{
  "model": "CTC image transcriber",
  "dataset": "seven-segment displays showing three digits",
  "isotropic": true,
  "mlp_ratio": 4,
  "drop_path": 0.05,
  "optimizer": "muon",
  "grad_clip": 1.0,
  "steps": 15700,
  "batch_size": 128,
  "final_lr_fraction": 0.1,
  "weight_decay": 0.06
}
Rows from block 11 of a small CTC image transcriber, named by matrix and row number. Rows with one number belong to one neuron. Each number is 128 + 24 x the weight over its row's rms, rounded and kept within 0 to 255. All counts start at 0.
After each neuron's rows are labels from the 100 images, of 14976, where the neuron reaches its highest value: "top examples" is what is common among them. Only what is clearly more common there than usual is listed. The data: seven-segment displays showing three digits. In brackets: how many of the 100, against the usual share in percent.
# fc1: MLP up (model.blocks.11.mlp.fc1.weight, 768x192), inputs 96-191
# fc2: MLP down (model.blocks.11.mlp.fc2.weight, 192x768, transposed), outputs 96-191

fc1.24 [142 136 130 101 159 111  94 140 122 128 105 131 110 158  78 129 107 123 185 138  74 100 138 118 132 128  96 125 154 132 142 135 108 130 135  96 119 184 158 111 113 129 135 128 151 143 108 120 105 116 122 157 161  87 159 126  97 151 124 143 133 131 170 114 136 159 113 114 182 121 103 180 155  94 131 158 152 199 150 187 124 153 142 135 129 140 144  75 125  81 134 143 152 110 140 149]
fc2.24 [125 106 133 170 140 104  95 116 129 107 120 118 162 127 107  84 158 137 118 130 143 133 139  97 130 150  88 172 123 149 117 108 103 139 128 161 143 113 122 158 120  89 130 131 183 122 112 140 105 118 116 159 160 155 127 121 144 102 140 176 148 103 118 127 110 108  88 130 140 162 127 150 102 108 124  88 102 158 114 146 109  86 128  88 153 185  96 159 114 130  83  96 150 141 168 151]
top examples: the digit 4 (100 vs 27.4); third digit: 4 (100 vs 10.1); second digit: 1 (25 vs 10)

fc1.593 [148 173 123 106 147 147 135 142 138  94 137 122 165 119 100 151  89 141 117 129 127 122 125 149 148 167 150  89 122 118 153 133 138 148 137 148 134 132 140 159 117 117 104 152 125 147 124 160 139 109 160 165 129  95 110 191 132 100 110 121 128 138 155 154  78 113  85  90 130 160 111 135 149 147 105 164 133 178 128  98 137 168 118  92 147  89 116 110 114 128 141 109 117 153 111 122]
fc2.593 [136 143 102 142 119 106 122 138 143 121 130 148 122 122 132 174 115  94 114 116 183  95 137 136 157 109 103 131 132 122 134 115 117 128 123 137 145 112 108 120 108 121 137  91 120 141 138  77 145 145 102 127 109 206  91 149 115 144 140 123 127 129 118  91 113 125 147  95  79 117 121 127  87 147 116 153 136 139 153 101 190  91 141 101 170 108 153  73 146 142 116 136 109 133 105 115]
top examples: dark on pale (36 vs 16.1); third digit: 8 (34 vs 10); third digit: 6 (28 vs 10)

fc1.65 [141 107 138 113 154 130 119 102  99 109 131 100 123 152 155 127 177 125 157 129 143 108 144 101 103 122 119 115  87 170 123 120 167 154 146 162 136 152 116 122 117 187 148 168 136 130 107 130 123 121 132 130 143 119 152  88  95 102 149 112 106 126 145 115 128 167  98 119 145 100 118 133 130 143 111 166 134  88 141 141 116 107  95 145 102  83 110 103 125 120 131 144  98 107  86 107]
fc2.65 [189 128 118 146 108 154 100 136 129 143 154  75 150 140 143 151 121 151  95 146 128 150 123 167 141 131 106 112 130 110 116 143 137 138 116 127  96 119 125 122 163 139 149  97 186  96 116 114 166 141 147 116 100 114 174 153 117 177 127 130 122 135 136  87 145 162 144 122 138 138 133 170 133  93  82  89 130 184 128 122  82 119 105 143 132 184 124 132 133 127 135 104 123 110 161 159]
top examples: dark on pale (40 vs 16.1); third digit: 0 (35 vs 10.2); second digit: 8 (26 vs 9.9)

fc1.61 [104  80 142 115 159 119 135 141  96 112  90 158 144 141 131 120 127 126 122 106 161 121 103 103 138 191 125 100 139  86 125 115 151 128  96 113 154 167 149 113 106 104 114 147 167 142 141 119 103 142  86 108 105 118 114 110 143 136 116 110 168  82 164 103 101 122 106 114 135  96 151  96 148 132 121 136 122 129 123 120 102 135 154 143 127 163  92  95 126 129 129 111 132 111 154 135]
fc2.61 [122 126 107 140 124 149 122 129 167 160 148 140 126 163 128 111 121 171 125 132 127 155 100 117 126 126  97 166  93 153 139  80 124 116 139 172 129 125 108 120 130 127 122 123  82 165 173 129 115 151 144 133 137 135 155 136 123  89 136 148  73 169 108 105 155  82 169 135  95 150 133 109  99 101 115 170 159 151 123 116 129 134 104 139 129 162 130 136 150 150 126 154 123 113 116 144]
top examples: dark on pale (78 vs 16.1); decimal point (76 vs 50); the digit 8 (58 vs 27.2); second digit: 8 (44 vs 9.9)

fc1.67 [ 92 129 107 129 150 140 123 117 120 128 165 115  99 130  95 127 139 143 125 112  75  97 142 123 139 151  99 139 115  86 157 176 149 140 132 141 135 137 151  82 149 172 122  92 171 134 150 152 133 127 122 134 138 116  66 131 108  84 103 103 120 125 123  78 146 103 108 117 117  92 133 110 128 136 109 109 150 101 139 157 116 149 155 159 107 107 140 119 104 133 166 172 134 112 132  98]
fc2.67 [107 152 100 155 177 164 104 166 165 116 123 142 106 115 135 164 104 123 178 133 117 141 135 159 127 118 126 149 108 172 126 119  84 118 141 118 163 123 120  89 107 123 116  94  96 152 156 113 110 152  99 121 136 121 112 133  97  71 148 105 125 119 122 102 157  81 121 132 115  93 118 114 132 121 134 106 135 152 138 115 180  92 149 139 169 172 113 122 140 125 175 203 166 128 141 118]
top examples: dark on pale (40 vs 16.1); first digit: 6 (32 vs 10.5); second digit: 8 (29 vs 9.9)

fc1.95 [120 182 113 139 122 118 163 126 163 152 138  79 133 119  95 132 148 168 154  93 111 140 121 191 131 149  61 116 139 101 132 127 115  95 145 111 130  72 155 122  94 113 130 144 133 148 166  95 131 142 100 110 102 112 108 121 114 148 113 155 108 134 155  96 123 120 128 105 112 151 139 161 130 111 139 121  91 145 172 153  97 147 146 162 106 133 138 147 103 154 119  96 158 149 132 148]
fc2.95 [ 75 128 155 144 133 147 152 153 125 104  96 100 147 139 143 128 114 145 167 163 121 122 130 142 126 161  95 128 145 139 147 137 154 117 112 146 119 136 105 127 111 173 119 117 124 123 132 168 112 200 129 136 118  59 107 143  73 140 120 143 150 136 142 165 107 105 124 110 114 109  77 150 190 146 128 123 121 165 114 135 114 112 125 112 167 143 125 111 143 150 135 139 116 154 119 132]
top examples: dark on pale (36 vs 16.1)

fc1.247 [147 119 110 126 117 109 101 130 134 110  99 136 141 169 134 123 110 101  93  92 148 110 148 126  77 147 121 102 139 173 137 142 153 185  85 117 112  82 104 116 134 100 143 153 151 159 140 119  99 117 102 168 171 153  79 117 138 137 142 105 126 139 112 118 128 115 150  96 153 127  62 182 107 111 137  99 131 112 165 134 134 119 135 146  81 131 138 143 151 130 124 149 129 127 126  80]
fc2.247 [123 101 138 135  97 129 107 115 166 134 121 111 169 155 123 134 146 113 159  96 154 133 103 128 139 165 150 148 142 109 117 139 168 103 137 147 140 133 118 162 156 148  90 101 112 165 172 113 149  93 142 145 120  99 123 124  80 159 134 136 156  59 147 120 130  58 107 148 119 118 150 139 120 144 140 149 157 123 145 122  99 123 129  98 141 149 154 165 114  98  75 147 154 129 138  98]
top examples: the digit 8 (87 vs 27.2); third digit: 8 (54 vs 10); dark on pale (49 vs 16.1); second digit: 8 (34 vs 9.9)

fc1.732 [123 129 142 180  85  83 147 126 147 113  84 107 121 140 138 170 110 132 138 123 114 157 128 140 113 141 147 134 105 129 175 120 114 133 157 145 138 136 133 129 142 135 111 118 129 151 124 175 147 123 131 136 127  83 101 159 113 138  88 119 147 123 149 171 152 127 155  94 161 130 147 144 117 154 118 153 129 152 117 110 152 142  98  79 154 124  97 118 136  93 140 114 103 144 100 162]
fc2.732 [186 128 119 133 127  85 156 117  95 116 143 146 112 136  99 136 168 135 111 112  97 150  85  99 129 102 139 119 105 140 138 136 130 119 116 136 112 140  98  74 107 133 100 152 122 104 147 136 140 108  91 176 160 143 114 124 161 105 134 147 162 114 122  62 115 138 121 129 186 156  83 184 143 120 128 111 118  84 149 131 142 115 145 132 162 101 120  90 132 120 106  96 109 127 161 127]
top examples: dark on pale (44 vs 16.1)

fc1.148 [145 134 103 124 136 115 131 112 116 125 133 128 124 155 156 144 129 110  87 141  92 144 139 122 162 142 138 113 140 105 155  73 190 140  87 101 111 146 129 115 144 113  69 110 116 160 103 146 135  66 154 135 134 148 129 110 100 143 129 156 133 109 121 105 116 110 121 178  96  97 123 128 148 130 100  94 140  75 148 152 155 124 118 115 116 137 106 163 113 152 103 115 105 127 158  83]
fc2.148 [122 133 157 104 154 135 135 135 127 132 108 137 101 159 179 120  73 159 141 127 132 112 167 105 139 159 119 153 152 142 103 122 129 160 127 144 149 131 161 109 129 124 134 129 116 178 142 139 104 165  97 112 120 124 117 121 141 132 101 149 109 110 116 161 127  94 167 182 161 150 122 127 109 158 122 146  97 152 152 138 111 156 143 151 137 121 114  91 126 117 131 140 176 161 125 158]
top examples: the digit 8 (62 vs 27.2); first digit: 9 (33 vs 10.1); second digit: 8 (28 vs 9.9)

fc1.27 [211 177 129 105 155  88 138  69 150 125 102 127  91 151  92  83 139 141 123 118 124  82 119 120 139 121 118 113 136 146 123 122 117 162 128 140 116 164 151 114 115 120 142 150 129 117 119 171 100 113 115 113 139 133 137  76 113 114 149 144 107 122  89 129 118 116 125  94 171 104 118 113 128 109 163 124 155 174 182 118 140 160 132 170 110 158 130 110 158  93 155 114 114 136 128  98]
fc2.27 [168 121 137 166 144 131 105 142 107 114  85 135 127 124 151  91  87 118 134 130 115 128 119 153 129 112 151 163 154 133 121 150 120 158 144 104 117 107 129 117 140 174 120 159 121 101 106  93 149  83 143 182 160  71 119 125 107 151 133 121 145 114 135 127 118 149  79 142 137 124 126 154 125 154 104 111 136 115 134 132 132 116 128 124 122 100 129 127 134 131 122  83 119 107 150 106]
top examples: the digit 4 (98 vs 27.4); dark on pale (82 vs 16.1); first digit: 4 (47 vs 9.9); second digit: 4 (39 vs 10.6)

fc1.555 [102 157 120  99 165  89  90 115 120 111 169 113  82 157 127 160  98 146 168 149 134 105 113 147 164 169 138 144 160 109 122 112 180 159 174 102 161 157 127 135  98 123 163 149  81 147 100 139 133 144 168 128 144  95 127 184 125 112 115 115 125 166 121 129 104 116  96 111 114 117 111 185 104  92  85 115 164 165 127 168 142 109 159  97 141 117 116 133 116 141 114 177 187  92 133 141]
fc2.555 [132 106 140 139 132 114 114 118 136 132 117  95 116 132 125  97 130 134 105  84 153 100  97 135 166 134 141 155 117 141 121 129  99 155  88  96 158 135 132 150 145 128 165 110  84 138 127 113 129 129 108 172  99 133  89 111 135 180 142 170 120 136  88  93 158 112  94 122 102  91 124 148 121 145 129 178 131 160 108 122 156  89 136  87 114 163 125 122 133 160 131 108 117  60 102 123]
top examples: the digit 4 (100 vs 27.4); third digit: 4 (83 vs 10.1); dark on pale (42 vs 16.1)

fc1.456 [103 151 171 129 172  78  99 152 167  95 102 122 143 164 125 130 112 152 113 103 117 132 130 138 153 145  96 132 120 123 131  84 135 100 121 147 171 140 110  92 102 108 110 158  81 179 117 142 146 140 127 149  82 128 111 118 135 129 157 109 153  95 109 105 141 172 120 130  98 140 113 136 145 106 112 129 135 114 149 151 139 120 172 145 128 124 102 131 113 106 133  97 158 124 151 168]
fc2.456 [135 139 126 153  88 128 171 135 152 141 136  89 150 130 161  97 106 170 117 130 149 117  97 123 115 151 127 110 166 140 130 145  68 132  84 141  96 156 121 114 119 141 109 132 116 148 125 104 116 154 141 148 103 122 160 113 124 112 148 107 101 125  81 113 163 134 122 123 127 152 120 151 136 131 145 142  85 160 140 167 140  82 144 159 108 130 113 128 113 198 122 126 125 111 132 134]
top examples: the digit 4 (98 vs 27.4); third digit: 4 (43 vs 10.1); second digit: 4 (37 vs 10.6); dark on pale (35 vs 16.1)

fc1.38 [161 109 164 139 146 147 112  93 131  96 128  88 108 108 137 167 104 107 119 140 118 123 152 109 145 183 145 118 108 157 129  73 121 106 132 138 108 123 118 171  96 136  98 114 111  96 116 180 187 112  89 152 150 134 112 120 104 122 135 106 155 127 124 118 115 114 150 152 146 130 135 116 155 120 106 111 130  77 118 113 124 101 117 130 159 134  85 176 115 134 153 117 111 156 153 150]
fc2.38 [142 152 151 115 112 107 132  95 182 113 185 126  99 125  99 109  72 103  87 158 182 140 161 119 103  96 123 156 126 140 133 109 133 106 149 155 197 145 159 138 141 107 143 116 121 110 119  79 106 137 166 143 117 130 155  99 142 140  96 112 106 138 139 163 155 145 150 175 144 148 155 151 129 117 123 100 163 174 101  95 146 160 142 126 130 104 147  83 101 103 144 148  87 125 101 118]
top examples: the digit 4 (63 vs 27.4); third digit: 4 (53 vs 10.1); third digit: 5 (27 vs 10); second digit: 1 (25 vs 10)

fc1.193 [187 158 112 104 159  96 125 135 105 121 123 126 142 114 112 141  75 127 129 121 129  95 145 123 132 126 152 144 118 123 132 134 130 149 118 137 109 121 129 131 161 132 131 100 123 123 147 101 106 160 135  94  99 154 145 136 104 136  94 126 108 150  86 108 118 100 128 155 152 148 163  79 115 135 109 129 175 112 111 133 105 134 162 163 146 167  72 132 123 138 169 102 190 108  91 147]
fc2.193 [106 194 132 143 168 140 125 167 114 158 136 117 108 168 113 134 131 133 127 164 158 106 163  91 166 164  85  85 140 145  85 128 127 141 140 107 139 125 131 126 159 150 113 140 144  83 141 127 150 162 165 134 124 121 125 173  99 140 130 106 151 162 125 148  80 126 179 104 136 160 172 145 160 118 137 132 134 143 190 129 132 130 139 156 110  72 115 122 134 124 151 132 107 164 168 118]
top examples: the digit 8 (63 vs 27.2); first digit: 8 (52 vs 10.2); first digit: 3 (27 vs 10.2)

fc1.394 [ 89 106 143 168 115 105 144 130  96  70 166 108  90 102 148 125 115 155 110  98 119 175 193 118 102 132 159 142 151 114 128  96 122 122 128 125 119 111 145  63 165 123 142 138 121 145 130 116 138 113 151 129 111 140 110 150 141 136 144 135 121 101 175 111 147 137  96 130 110  80  85 118 120 153 161 133  79 167  70 125 137 122 140 143 100 128 103  85 131 145 102 137  99  97 116 115]
fc2.394 [178 123 134 125 129  99 146 132 119 193 115 117 116 151 162  98 102 100 123 117 135 127 100 130 135 127 121 141 113 118  94 110 122 132 125 134 128  98 121 111 162 166 122 141 178 138 144 161 120 119 145 132 115 105 171 139 136 140 140 149 127 113 158 122  88  70 189  89 115 128 134 152 140 153 145 159 123 110  95 120 151 104  87 151 140 126 149 142 173 133 133  89 129 126 191 131]
top examples: the digit 4 (100 vs 27.4); second digit: 4 (76 vs 10.6)